{"hop_length": 160, "spec_augment": false, "output_stride": 4, "expert_mlp_ratio": 0.5, "subsampling": 4, "kernel_size": 31, "lr_schedule": "wsd_sqrt"}
Rows from block 6, named by matrix and row number. Rows with one number belong to one attention dimension. Each number is 128 + 24 x the weight over its row's rms, rounded and kept within 0 to 255. All counts start at 0. Numbers have three digits each. After the name is the row's rms in percent of the matrix's.
# v: attention query, key and value (stacked) (model.blocks.6.attn.qkv.weight, 384x160, the v third), inputs 0-159
# proj: attention output (model.blocks.6.attn.proj.weight, 160x128, transposed), outputs 0-159
v.0 100:082105104173162097129129104126126104089107124125106168159123115137126171095125104131112137131184174109133120142076170126186129121122142110150147117107108086137112131161113096132082127123126132124161130160130145126104151093097133124131095078079141111070117092145139137130120127140150100165124114122154133113133108134163177145114113060128165084134115122139138133185110122150115144120133160147137135104134155103155144132123158160104127148101140110174140120126126125099148141130141137
proj.0 096:116122142086121145171170121096136109072133149173134142117129138117098134117168126112108154146102113098128144157136161075119105189134146105125120120139163116150164125107160156107117085109100156136089130132146135148095172146197140120128141120135151141150112116153131091144131090110129122095151139122142130111167115131141145102171171138141112103129116128169128077084160088148109142157128098128128076145140088094124172143088120095111162137121118120104111115130129128123131116123115123
v.1 098:139092130177122107141154143125123118154125168123088139149171130145115119123137128115162159135145122117142129087100134107107103117164148071089098145122153176132140126132133129127119132102132129150168081138120179138147114114119141127107128096124148125160100146144137118115081132179124106135140103112090119114110164153097131109133126141119121123122141121128077099093099143096138141136127102125124130128166160123179077054149125118159133143122085123130128101166111111173125150189173148
proj.1 094:119128140081120129116114167164098126102114082126129134157156105090114144123104116145124119142081156138138132140122106159082123177102146152113130124111116148125145147143106133115179143132124107131095128150137123127133134155115179121117111147117129147117128113090107135151090116101189137137122067153094088110093147102153124160117140154118131162178148158128145085110103182112167141114138101112159113118146199131096114149108097133163093147133123142145153116153124096150151137097150111
v.2 092:148126142098092127142151125109128129163115101162135133086185148105132166147116103124098119115120124156148133114096121134122121109132144147151063134106129137111140148168104142082178106097160114123107065129146121145126158155150157140144112167127077129188131126165110130165076124167125147126090130075122120092097179123130112098141127105134100140135122113115118130128143153138148132163093163156105158153120090101141132115116120131128125107127124117111094159139101155180107126142125108
proj.2 090:132134099124153140090124124133109122152138122101153134129148132077127155155114144114140130086118145124106142115138130171103126149153132071099182137113072120092109112146139108108158147121141129152167164145111122109138141078113157127120125125127083112129127132132123124106123139152106145132107074149148118163119147110135137155143127139124175155135147113053130141113110140115176086063137078154088113132120145163109113086189089152149133141158149125119149138120148114121151098131161128
v.3 095:122119152165097123118164105132140126142106146099102146148140131107137128089128090155155109175094116127128099133135100112139147140100119145109122144098124136131081124126130124133113120146097128135150166132095172131093111143152156151091151099102156148133116112129199173084108102179175116119134108122137143184156134094109124113150132103136148141140104127106109121128159130117129142151138097142136099124162157096120100080170094138117133093060126126119174122166151134097156129156122095
proj.3 099:116113155133168131178119141118123129139093143137096139143166125128142101130146115128117115093119134158143101160152136112143120156102134149132142130095153135114118118079105142082158148122088159128069121127139143141122123112161142121109111168113145116129122138132144098142156122134120096122137088112113138129133122122156156128106089133134078123157169125096136100112130116086130157122183150157140130137120146126142125160120116145128011098124171124123097124137130101176099168151143075
v.4 096:131128116110191147101110118154147131143133111140173149101122161164093111143136087134154127099119112131104129100136139134121106135202141141092106111126153106143152108123110123121134154154092139102176114119116140119121127098138174123188121125128115149191154137137115071122094136127112103153170179124153143075123127124146139106145152121150099141160132125112110118133102118147153127098108131142152097127126135110132101114098107076081173127145118111129082132125123117100158165128149086
proj.4 100:115164145139125129121108109142112128101196131128146111124171087122127150126103129138124154148101102093131130131118136143118110157093123133129186140151123118132095132145107120160136101151157102098149173163128117119125122116126133146097155132100135164109142130087145137111078095155153163141069092096103150170181130141088088133139132085120123161099122123168091150146099144156145131147115126099121174104100114103128118087070136117151099113129144119107172105136144106130157132144148139
v.5 109:084158130102127132142149183118194138110139170119127157149111122191127122133109121099139142105131139103106136091080127130102170161135103152104135117102154096100107146140158115127124123134119152118147108101139150112085148100122125101169081109109141119156171109143099123133129107112139139155104096159096098115146153112129088142126138137111086155178136070138102100165145121120137151146121137108118117149163152131106120088182121160118156105155128127158140092160137121109108122126141151
proj.5 107:170084113143152102166109121149128107127103073141103121126188113127159096101124121158101099151127158128133098148143144144124103153140161129144135101156101133155143134134101147166150142153136116126125122166105135152162109105137101130107140126108130172114104114160114130114090128135175120130121123092118056155139132149112106146115126148155108065091123124143167123068103106145106112115114118148076142122154159134120179142110133123130095146102130126133117155107182091140136110164124116
v.6 119:109056153133142142086129147147151136157129143128095075153145151143119119150153146132113130108139139066111126132165152126160124204129149137147118063127096124153174134130121107131106153111126124131127112182145125122062096127128134119125114081138099122168131129091142114142125111123110088153147158140152111127102111143122074133117129163139154135126143144117173134136126105155102105090129145132154087107093139125173120135108136105110159112121124122129127140124119134091181155099142139
proj.6 123:138130150204087140153092110118155125081136135158154135133104105099124103137096079157150155154161113091128136091194134142119129123107132151099155163138174105166124107130118124138116121177138108114132150093128139077147169174124120125115127108053161126145175101143075123072127101125145173111144136151133144123159149127119140094134120128139142148142106099132109124107151151154128149116114107110138112127136135133110105131116121146129153102127095123125138117138105134112082132129118126
v.7 103:124083132123102154139130145125102105110153129128142120107134152107133125152140159177165088118101108110133137177121171102136117117143170145122098136132107111137108131113148125158126125101170125144115155129148119116150133120140077126121052117114094112099119115127149186130096107114145139147091080136144127134106126161144130107117129128067116081127106143140178147140092175103135149133106177099152119104112108127157175155151132132108117160124121088071131150133164136136166143124096126
proj.7 101:121127129150123141130122132130125108127115146094148108156094144127144137135125139116110146105083152148117154127115129104121120077116121153145136102140130105142172131145119163115117147148132106144085114093116131095102144138132156145149162108151110152129129151107136071109151080170144133090159188127114108146100171125127133128132121134133142144145094077040153140100163112177136156121126102152086096127165160127136086170148094148108129118140125139146089091075153120116134123127089135
v.8 088:139175157141120147154126131111092124145139111098084097139091130161123113134140110152131112145124100139087151178150149104132086114108121119161152137115109127108116120142109126132135125159115099103146135132126120117097127169155128162105145128136106155103148146100096112076141141156117163095126123089125124166118133130095150096143134160158116095103147157182134098077127092110112124130160149164136113138131074171146103182141132130140116148118149107187120125152088077135113107169154127
proj.8 101:175109155119125153129128135121119116116101145152080164117090134146116132111133086121133140164169088170137121149108152117142144132127102109141068140115149145115131140114131122077134086120171105104135134112109147124160120185106089110099087148133138134082108106088184160093104153102132129123179108109157102117111137130128141148128097110139133149146149122139151112154110129117147125156143107144156111137179129124111112097143157145089159170104154115152124100127092146125172142078113132
v.9 115:166101166132096089091146129149131168107122132149118096114114120110177149111123156115119169109138156157122142144109145093111136102095201135152141122149096144134160136116121123124107126160119113129112155136094168150121117125138123145109199083120117154138098143093074144172132153150121099121109134089140138092121133126104124096131119117154149147122170162112143137099151121147150081105157130106140125146151129140138132111089140112114096177130127184106138114091111102130088107125102144
proj.9 112:127151139160101140106156087124111115140122117131129117123100144136089105140138155120104139127149140088150161139131126119148117099139109152095138082105151124113083103102153107104130135083081172178170130118134126129140139106100152116117098131170100139118182116146100163122137197086112107139149111144130149147096124130160180115113129128120119130153128127134113108165147146142103127127126104094133105144081134080106096123179126142121159136184135155130163111192138110146134142114155115
v.10 099:155098187131142143095086103146100104145112139132094110099119109124093129083174122112106128079129094148132146147137157119110063125173154077091118160122121151149125144119117153080088127139130145132152146135108132127134133135169159168116158103162107079147151139170137141138105160123106106131126143120146126152154121128142155158156142104170126144137166105114161130107115098139129082115107121104135139094136144121154141166079108113123141093103113130163124146128129157117136142148094098
proj.10 092:073116132146138136145114145152135127135166131137147138129098091160086119152162114172115138127118119102163164106123129135124140115134103133137148165144141091096110114110165094112130126128114143125117139091199152089096111140111144131102144164111143106070172124114131097140094120100137160158124135148109188112152174127107093135131132101110120132168129174151093101162116162087170110147144164163108127126144087127131100099166149109117141140150127098123146113142110131124138131085128106
v.11 102:113159133117131154116139093146178148161119109126111130131099135084104122128161127159114118111064150110128120130130105145126123156116121193151134115121081122096140146129128123104138115154088108107126152121140125133073127134134108142115097125171165139131146146160106100155134141144116154137082116127143157120144174106143079160102160129135106169159135089120109136174140156075119121147112120084132164122090117132078164083129122141101113103152123142127149178126142108087168114128146119
proj.11 103:145118096126166112139127092158137157112104068105119076131105115111127151102175137150106142103129128146088125125199130090136097135130160121118155125130126134091160141125098134147132137138123152117131142102134146124173119109144072149131154171136098108103149131145104138104132144168135130189156141107153172118147104137103101116119132114118182093109179114168121161106138071119129124092147124154127130115117099134129105120111116126131133131136159134134082174090131132144127097147089104
v.12 090:110110144129121114102139137146102121125158130129112139126177133092096085110104117134103095131099153149099115123128126129152134126129105124149132132136120109113151106119117168115171122110138109150093098142179120115134132116130129144101170087122133140100156108128108135121120137142176169138118197141130123152086147135148146157138091149152156131125130168151174128164179074109120106114186104130140059097128121129129078126084151155111124151132150131159125106127102090125116156074133095
proj.12 095:141136121129123101084113130100132130142122144120103157116139150175089099172117087155151122138149126149175097124137118135132132152125133127141064142113113110133078104120082111108121108143130127141116142125128128159124118153145135137179081102148124101145164104093131183089159080129082127127091128124110155120178160143166174140117097133113119178131108167124115133155143162152130119133126117075157147131141114112156117076165106144152152102098094141103113131144123157140118136146117137
v.13 098:151108177136146142138146095152100099168078147137055142119130124114128110145147146136123110117096146129103117117119127127137145142111154124120127193165106176103097134071130116092110137148093079117103149187137139125164144101138140156073110081137118139120104125114140127120136125119122116113131118130120180099155128150098134075142155154145108121112116129101106118097092177133119117144151133103188153169138122116167132109118131178133121128134136137154148140123127116155144155105114118
proj.13 103:115128131156108123116146112143113114117120117102100141136136151135098103157108119130148142122122115185118181145133138135120106115081138142127156078090127133116125120150147136155149128153126169119120176077141106136132110163144138112096129137129161113091094119164072144134104159174151101157119117154155216106106149091124142115128110114151135146176168147114121114126092104121151104114112146129128083113127135146141084200116119131140118134154148096131106107099104117140155145091114145
v.14 104:124127090107144120118119154099130149151119148150161155105166136153089124128119081128106149109130123085128098143159138138109118163122094084125153058091119151161187129140145138079141155127156163109143090122172079139118116081116145129163117174158110123164129138120142126139126130069101141104170088116130122126127132139145137142121146140120099140143147120131144099127105116133124128109164092120115115165139135114111086180080161129126117109161120124158123148126090138103150167134139145
proj.14 105:060157130176104083148112148127087129114131135148154160139138103133148138134078122139156135153118143130120143127115121112112113141132113114138147197151103104168106148140112086151125150097147098145138142147102137122146172171114113154115120104100146114110098109131135161139085067078164148098139141126134097065176149157109103114110159121142123119125130151098123116161122157100120119114091150115164128097123109148114142161137158139122162111123144131136120126127142118150153117096156178
v.15 101:121099103125150106149067098154105161094150100172174107156136106123171109149168140122120154106147117162127104160134119113137129106138138137156114115166096126122107135124139154115132139136164134140128116108119115126112080174110141123141170100123107152165155157139142077136126125082162122097174156065148114145125103104112116108142140119119104119100145118140114114139108127167153131143079091152122155133133126126104139120107136135167129135138098127059120109106135153195091125149125133
proj.15 095:129154133109135154103139132111158116116200147139133110141154112104121152124103134119124104109144136088097160104117110115144138086133124131096178127150151156157081160120162136178102146121130174128159132131139146126090146127115102106146143124164094071166139162152131144149101157127075157164090087146158121101110123105115109156141112134156101173145094096155122135162093146144128101109130117126110098057114137136114128099118131140143133118157130148127123158106091163135145122134143118
v.16 096:143121097145152129110177118152153083112144108170090125102160137076122123082124135134119134137100097139163108095125125151132137119110084102151105129134132162144139121124116110148119127103139074133131085126118109142166136121137144146128150161122141127136069147126092115131139084133118148134103102103123071135153124144119165131156121099101123141159098119169130139138125128103134081154119124115145143135104126179113112135148165141134090145221144149141154124090109088120130119174163125
proj.16 101:137084126069102157108142141112119136171103100110120131102150126128132146138133141142146178115123110130149169118131150148095149145126146109107124170076143105136104091159108134150130157098124090115175102115084139141139087135143104136157121126149093088111102114101136112120110141101106135124127150157075104077112133169152159143124172115121192133135155151118149109149126129171150154112128125109110069197115160141138138131135112105146152141141156143121131134172134138125137139104144126
v.17 096:128091098173152126200121098089159114114138128097130134134117119146114101124149091105128125120158089153097119114129130107102131122186151144134138090134109163114132132114131108127154152050142120123142136105126128144118120150177152140122124131133124123115080155094117131126148111142135143123158153141097117164107113115105150095133142138168141096140148103135116078085118110155142105123138117181138111167128142123153054117171136147149109138117099097140114113116144101156140157182158120
proj.17 099:130098159114146143108131133116156108094125120106107178124129146124141144113111087111117161133139121161112168133110133153132129144098110164093102166112107138143121137123132095101103100109140101126153135186105137117117135151125097120083124139093135115094087115109156129195109112119142138111091131146164123094107127121145138163104090131167181155156118147142135086109120136138172137105093147123197108121172135133125129138080150120118133124127138126145148090171096130166147159091144167
v.18 097:107164129114105119156163153092138135123100171134170149163137106142121079109095092113061114109124130117115116147105126158110165126130070150155114144106163132126085133121118122101164156143150115125089084140147145166162124120153128136097108143104129136099089136159152157129125095087142147122120089175117139158175115110129126166164125125145112168144126107145121097122145109154119116151146066135116134146138136159086100128108123140139141117108131124194126114140146122105114145106134104
proj.18 104:127056091162148106138125138118110118174091134113142139149204145114122133148109124115118119123152123134149090144110146122101142121142161109134073123161088119132135140110120105096144106133106129136143128132108134163108093130130113132168103106144158096085070107168122146159136121156128076155113138144142130094131134148140160125077148127157156082117130147110132122117102181084126114115151151135128143126146119170145152177168130100124089128130158103102122160114152143113156127130138150
v.19 121:117097103164168117110117129120152099112119143160109119126154112132126122115128086104153114103150125148148126152130138126104091155140167110139114099140084142135157144138165108107107111115138143100166125108113099155139132155145122135165174107102126116114068104125097129152110113145122062089134118120106121145141140140168141102152133116107129123151102166123160095088183156110169155117118101143137124152179120142179100105162119118110121143112137109095127121118079187169163127148098117
proj.19 108:105138154121129120115122144154123143135131116140139164135122114134169113147127121089149128096103143064122159113113124134159092172141105163085127117125114103119096166117131132063125119105111107150104115165106138123153145123127122129127146109129127144123151189130127085104119118098143154122125156143127137124149122128123121144119106135139126113116117154079128083175156127157144112157143069097127116134130110170175132118092118114136157124119158180139162143183141080193100169090142118
v.20 104:120121141144167099110102090153140129139104105155106132158111150096124084133138100122155154153139112125103132082103112151149122090111108151117141146096159122110119128105132131092096111139129129126181124203126155148108126112097147121142126112089118122119153142176141101066107141131127090170143132072122136087131150163116141137142175095127138102148100125139137106107123125079149125172115137094165170130159129153130116134147124121128126172084155140153116128172099113138121144171131130
proj.20 104:131128151088141162137157122139133145101182114139115119115124086121086168119141113147133118120116119141128116118080146144097084188123164069137155122125156137124160151127119142108138126139113151116110129123099123144162135153122149132145132137188145133149173148103146109110070161120130112128162095106114182095098135115120108140144139117147108114155161127165121067151075121123142115152095104126102113140166132124091145132085116080133100130146152134116140163132136129122164147121131074
v.21 105:093129134103080141156124160161148167100121114126136110084100136132118168158158200122098137107157129084106085107096140143161147100146157120164151161108087111117140136078115126089120146131109111128111148117134159145095131074120077115119094129146124138073148102152120159160133145117141122135092139117125130137173152142103095167098136109106145133094126132121162130157157134150129130141102137122126151135096135121098149172120136102125128140134140154147132162112142120110115146088157173
proj.21 114:150104119170151123135109101132127103108138100123130157112122122123103108126134106123144150139153150132135129113131144079120148134154135084119146116179123124141164139099165130123141115122124149128121150089130141127101099132094108119138108145115139129145159133168118116115150120119101090112188180105135171181111119153132112130106160115116142108158074115121136153130163117145112105072126157118101134090139115061120110156127144159108194140169113127137100162104148171076136084126086136
v.22 105:103168096149107102144147123136142147105178157090159132092147125160131180087102135118122152159127119115127134155106138121130109109118106148127115090118125115119188126140123118139123124076116154138152157089144138132123130098128158111185144154144119119126194121123102117141082094162131137119148096119121128119109151137121141136188118097116138142133108129079097109147142179169125074159098106124127124117117137121097053164145172119133118127136121136118127103116123141129108160096145144
proj.22 111:091164119089129111130103124112115120107108149140127108142081134119160132110134121101125118115112136121153116168133181130162137163121097129087189130154112099154101135113121112123126148069158145144138132199102119182119133094123146151103096128111114115133094143086164128153109113084156106088168127094128091164107106145167135127111151116140100125123117114111107116120109126135146082123188126139142126134110121119132148132107106162148131126108136145155132112110172150175153110134163171
v.23 119:123119128150208108131072116141117140137118148148165109138133132126128117108162129099121166172129134146125137128135127103122117124126125112110120122141079132123098116108124107106119149091161108113111108164115141136076093144092147131113144101150118110106142126132170116136139097144117077107120149148114105145151121137143107062128163163138199112112107181104151138149132115203128109073112111162115164143146119153127110133141126115133121137135153132151152123111128169155127155075156140
proj.23 113:136095171141109139096125115120186132100158121169145183115096143113129129155112124148165143095201111135130133086107124145123141151100132142117169089156121097140098146094137118143115131125119169104094124117138120112151115143074115119131113146122122104142125186147093125135137130131153143113134130160153162081114099131115094122124108137164098131169063119119147131108110134113141120148138137065166108124093127178153130160083135111129147102132117134135117137138107171108112125134124155
v.24 101:138157121116143095178110134110123113094164138141162158101069101124131165116091114098141135153119121157140143118130128111111158120121117126063160118103150127132090142136113130158144157122126121121137157094153125093181122129168126126167106145121114117145098140078212132159099156129109160140167150132113132093126121106139144124133142169171103108116131154136150122121107094139134120131142132133144113151165155143108116101143068123107092113129147126098115137075161092112131103117145161
proj.24 110:104120125133117136131133104135127128159137142085146121106122120159129097119122148126141129137145156163113166099102139143146119118103103144189158077114121141096099110147138154144123133103154115139140131195123097150083119099130163152093118162142136126130072105136146142184119113154116101140066140104121092142094109123128120094170095114140106153105144147129130104111144117126107188133095140113183176134125121127140111126139164139141066097141115143095163090161127125117127142148128152
v.25 083:165140152122116125156101121121118104109119070138152115119136141133124134154153145110149125128121139130136108126122118148127101094079131133132135134107088126129103117131101142073140140126121093119066108115132145114109154139155171134093104114174120155169106150106187142138104117108147188108088125103107134117162157116162130134102128124147169112124167171102125081123154090111128115098125185118131163164139144165137141089133112140151122134116150117155149106134116076166084156120153102
proj.25 089:110079153141143135142131118146138104138154119161142129092093156147107135142146131156145151153179090202096167106103133109150080141154111080147131136074098171121152123127152126095156104167127151131093110118146145103104135106143121104123133170171108081085130136133106130085109119161133136120142108149135111116131138140133106169126110108134102155151122156130154126126096114111163141095122107098137108144103089090128097138169147132108096140141154163146124171119109150120155118117140104
v.26 089:115150119117174150118074114163123108144105119136133117121146124117134120114107111106130122105186102139101151123167133110109155114129120131111162147157141146124123103166093102103137121106132164126159090167113092098137122156139131118139075134130110128118132159144144131139148113092079130141167143071133109146152129144110140101120187137085146098137087087162087151126109138104107145101094128141112174134140144155180154128158070149147123115128153133128147136114146166145135090155087140
proj.26 093:139147154073087145145146126127155132130200101133114135103137114127147152127112146120154127091140120157126181100107088129102119133144110108126141121158142108185126125106155144182106166131142119144135122132130137090123136135124123109152153155106117122146101150141105095144101151138137154093084118129132100113121106087094077138141123126165153106151148113110108128167120096105129136128118164186146092091173114169135147143104137105121134118081119094147150102104106161153148137112101080
v.27 092:092081159128081145126103146131161136166150152099113127128118117092118124127137107123116120111122095132136150118165121130129121191162106140143093105115111128092173130139147099097139141115154163119149084128148120115091146169113148128157152181126078104156151138097079059154111122155095110160104114136094112176129122108127104129171151106108162166110139112156122145152131104147142115111130125103152099156132123136163099121112135124143118129150165175118111139125125116155127125106154091
proj.27 098:172142101096147094102109137112139104101113106121156153139112090164117141151111088143149164127151131131135130098152148149154130110112101132076188149094163136128081118148122100113153137179150177148149127125051130116144134150155122116110106113083126132126104111159116154098139123121150174172134117116120155123157142140133136143140146162110138116100118122100115111105112133105125122166150147136101090139152163145131099133129096128116143117172134126106138132138179122150089117085185132
v.28 101:117147124127122126121134111110096176169142115140117121097130134134157108171124098158087063111157162148135133147123118110160095149143095078157095121097086169143158167126150156077166077158125150117127122121123097170122093117145126127151127140125120109137119145126121127114117127113114108122099127135114126143072141155158169090098168157117104107123120183148174133086123123074124154105147135124124101106135108146128107148139120124136127121128135127170111094137085161136164160119133136
proj.28 099:088155178149123086123098136124102131154128195165122125123092087130122138156096112103180157108140133105108128112130132145138156118131137097171088144171066105128119147141111142045140167130141125117145143133138130132139146195112129130141089116156156102139141137096154167121159141116130143111149132108142146093150132099102107158135093126122096154101138101078126132158148158131121107124097098143135144121143114124133133122122088127135143126110114134150102133130150088139110105100105165
v.29 094:090130130077194144097150107148119149138114125160078157131112105152143118101125091128098173101166144136116086105088176138116195133129099128107161133129105168142124173134144070169116125150121128110169135165128124137156097105102102121099095101147180110102098126150115135117114126109109127150148085138112108113098118162128115167124123098123125154148142094137113122141077127136157115137099123140156113125152113152152125129097133129156125149126136123168108126145150137119127099139155141
proj.29 093:127118141139094134104147119130120108123146115136155121151167123099132126171147098115121144119119113085120130141166106135115148139130136116121130122148137105102167145134125136156157132148144120127151128101118128188107144158109113135139114102134159114144093117172137125177105118119139116108121186117111118110098093102070141082101141155126168094141144171185126111159138114138083143152085167132128064149141091157071142154130120075140141147124100123094152108146139102158138096116099158
v.30 084:104157081126129145114154137141113154135141108128162123140103140107161138129120130125143127114098122064112164141148141100084127096115101142124147106128152111086109102140174128117119115119129108175173117141098134104119123126123106156111138165109104103120103164166141122114172170141125087160146121125168106155125083130098162113104085101113059121118093095158119162135098112111168117151115145124115131139142093121124099179165160145154112117144133138130121125137128104132158168170136163
proj.30 094:140153096105112182182118138108120119145077126122097136111174127111130167109116132126100130150121120118153130143115130151093103123122125135097113135116149125115148130142132107128155137091141121106160112137118124154144135196108073115114154130165145150124105098081172141134096165093117154116162141075115107069104118132123154119127119121163156105122139105126159121110126148142139164117114152201092111138156132116098166153155154139116182137098152133154096119118104108111158119122125099
v.31 087:140122156166166132136102125132127090196095144127138164132126105126112147083100104155132108105103116166143142115174140127131150153135071159125130158136142122132149148129127092133143123112145120110120143101129124143159148170104130102128114155086110147140127082107120129050166090139130099119127117134134124167101095149127112104118164137122104129159108118163103138150093119142104147149134142144122114129094073148141145099155167091064174107114127158145111114162119089130119122145120130
proj.31 089:131141141099124115144160137104088153089130142135147146161147137134148141079111149121110167103095134141128134133158126171134166148109138117134124150154144112095113130134117102109128126150156105097123116122095117141147130107119142162122118083093121130165117118121122106098105115155130135108097091143123151139183101130132136147169105171145104086089180130129142135120118111127091112207120178114127142152146133190108097102079146099116085138134119083144136142122114119108122169080131161
v.32 106:150126116124108156147100142150117125097124097159138112130127117112103111166113141157110115141130113135139088127120136123104142102140134115133152138129156138139093138169140135099162120113129147123150101118159108139153166133127113125132051117152122122130109128133115171143140181070123174122137118087150166104137117113153155124059146151108083109112154085162074105121096131063152168154124142119115161112130169117132182157129114114092119134159120114100110143129136118165095103155143128
proj.32 105:137151097096121130113137142123108120159189087065104152136129126090086136133121145150129107144104082139085148113087101091123101122143123110150126161166108162126161165168100120158124114145154102134123105099142101124122139116125118116147154134173120141115135103138142119142124117176125121148112128134141118145147136156137057159143132114113170121137137138114136126148114109124118134116090148191144122044145138107105134137180147171111150132124135125131129114097109131138166114109089109
v.33 099:113105141131103130147116096087119089144112123134134176087158119114120128157150120153132100152148168114139110102146126115148098161117140078129133171131137148142084143117071127167121123115127126107106146148123135123163159120116097133132111138068150147114132110092140097140100131137125171118133121141128105133072138152129148168086118128116137104102132146122143125129083153069108163125171160130152167130107154113132128082134141112143149134146160133181151134112107101079161102153166090
proj.33 104:116121175074143102141137131147133144072094136148117136107119120161083138096132148135157160124076146178137153091166136102085114161127159130184105138066123176121149097162160173110101161132161090111127152108132133120106116156135163142148105119143094130112106123117160134153152064105113132155130145138150093142145119151145143109134138152086145110138154155100106128122138150117141134104113098106156105141121127128130097160089094125147110124131129100142114116142133130109121109123119159
v.34 102:107096179147120124089136133152100127164126117151068126167127154108126125105150117108147123150117118155122138119136129099143153161167134171078121145114131133087139126113128102140119122144121108142131153153060116127088126122138145155163112138100099100123189110116108149109154189139124126150125137136086145124078164106125132112146128128146184115148156122165157108156115109121119149106092125118128115140144135111209109126084124101137103148095126152119121141116147089163126108131092123
proj.34 102:156158129132142102108158116145164121131140099092141155137170112168106116158087113123128115143143125141152119105113128162154129104120120151133109119150204139110106096134151138140168115153058147084126161106112113120176109138154136146114133119078150159147178093112098118120098138153132110143114140111129148144131140142100156110149146131107121154138111137169108125139150119116132150170141133124106051117140130144117106124162123114127111123146095153094132100180124096133090096075146134
v.35 096:141117129153154174096116134139123100146130138144150142123118137092089123088143095125165120117115118148107134132122136103119138082122143156093137193118103183160098141124107149166139135143120151093182141191134109138116094122086122123130122137115153171124119120091083121111145133112107109144128146098103129085136142180157137119141132114132136108132139112103172152104104161115120084134209112134155111139101104163120140126104126142106104105106128126132182086165132141108131118120129111
proj.35 101:097140136127101155132142113131105155129147147119136144169103124133118112098141125120162137100113126154192092126132149115113153145127111112115141141086134093128119121070108157145119103133127101147088134117140134110161129170127127114157124149102123170161178105140094112178104165148164157133118097138112115106118119126114108124093132155078084163139150123115070100140135100134112158188123143096142128140144113108113120135144127110117127144183152124091146072093153120122159158160089137
v.36 102:109127087150169144167155135117111133083141122128075143136122163167110139134129132128116126176169146113146126134100166136143147100146137107082131094097143133130050148107115130173085123124098114130132127123113149126173146104115123116120154115112139153093110087167124144113172134134112125129152106160104144081153125097164134104115121118137164119154137138114148115136154104170117132105099150130112139144103116060151159191140126159127137140114096122114131150127169148130101111110093149
proj.36 104:134144097141178129128161133148140137155131134103122099095139173114182086119125123097093106116114119127127130130098164122137151152116099164145097092120123076138143133113158143159141080130083137105114114114185127126094110077107134132115173119110169181151131113147139104151116145127140106142093144152114136137142156149129141100124110149136122164147106108130125125109145079135139142126114126144142140111092096094154182140078189131106142152093120133152140064126106131108138135141122118
v.37 091:128135152129143110152137143130180129099141145131147139099104154117123134120172139121181129129138129095062124124154098087114110123131147133105184167117137124133178103100155145111113133158095145146117146128183133106122090073141092115113113126111119145085144120140139153135125117165130103146140158119131118154125130119134147135107135151138131113151125119107102115141111100104100141114149132164148077151126141119088067161121112138143107141126192128141102125099103106049177147146134142
proj.37 088:115114181164100169136126102147133103104119113129128167125144103143109119104119068151115159158108148155167102179131129092136116129127122129117122122143132142180121141126142135110100122094167100103120152179112142128114132169144121102141118149149120153099117113086149143170124076083123101077134150069122153127124110144133157152144136091143170131142081138104143110153166124118113136107101114093153195150162149085085119115131108096113118110119128116121134115141124142119134129150126108
v.38 105:130089159105149122115117164159118115133116103137161123112136109108131111126156122136139157110092132089145113165134136122130114104114152153119181151119113188122130135149144133123112143139113128154151145135128135127102109128148151106151107147139100125178145103062126129137140118144118166085083044137132094123109166101160122137137171109127084094145143144080104136093071132094143142120132089141111119150124138158133112171098137136170107130115136135114144143123111130135157155120089189
proj.38 112:100129144161117119135123135123135124112154103157113174146119136162159135128109131124137141109150155175140150128124137128138124082146110125142169143119156160141130107123126092131163156132125174132124134146100120126132127181098112121156134111116089151072133141113117109188101111128167125102174151126125092123151177124064082115082118131140140110154128106093124119156124121148132183129149130104124062132140161127064091124177142086112117136088136140134117113114116114125157117096138129
v.39 090:165120160122124144177103149144182109127078117083175132143090144112102147139118155166139162151096123124117123141138109130101161094114139128146119135135127115155105131139158146104137135121138129147153075071104147128056132128105118152135098117156129133138143128176154122108140124121160112106134136113179114164167133090117098097114136132135104129148136086107105119151147112159131155154080086115091150094136125115089151126157088100137106132120131171114108142141151142116144107123091145
proj.39 089:151115122150166170115131138096119083153160084125105164123133082097142111121119154126102115154132123121139102149104107107117116151129156143122191122161146139150101123082132125163128155095107178115104112135151140115124103105135113092144120163126101092154181146131142104099132135149122139117145098127138140139140136159164071185119119135127148094094091100153165140119103099131110107121147145196114182113118152146099101108108137148133114123143134108134123152130125128122151113179124084
v.40 106:096132055157116121116113139139121156072146129139127162149098135113143110122106161122113143099162141103120131145106102125158118140118111147173142125133153099110146123111159153141117118130111147132135129145083108118112147116106112093159154132069154141117139114122086123156156148092070100130115152155121171139157128120161140171101168107075164102147098148154140126134143104105135167099144105116151173137118125105141136138143163124135149148112133171083133157117090128100128109154075138
proj.40 112:117151124078142130164155101110133155116136103168158125104111136141129142104111160108131124129066140094119129137131109116151118136149115129081080117152141125145105148124150123124095120119073177123127133138112135102141121128174134150157183094148131171150153115136143141164125141151109098162114119121120183124164105135136147089144150139161109081097111080143120127142154118143088140117089105120141134120132130094136182132088173121106159102120120146115112162131157102090093141129132080
v.41 091:116117160148159105129096104144157105099097094110082139111145108112140079113136145119117110111125130172139103177105145106147123131152108156129130109159127119157128159107100138114104113096131135123126132106140155177145180100159173155131129115137095133093114109153141130137124086077138136138140125144114134130131145105156109130098096162121119108119121069149144159125134132152117119168087105092134175148072112081139155168139153120142156140126136186131089146127124115133139111125068156
proj.41 092:105110116148163145138166117119160127132148147142125114111093133135119124125124128125088125122072151138115152142087148154122142139146144191121140132131123103146115108138137100124103115102074156127189139097151130122091128091134142162141131120132134109122133134103104103155114128140089090097113168159135173112118135149110129125124145117191183113091113139115128146143115088132144118137057116169113110120121121187140113116114117104161150125113123123168154181116106173115109106081114102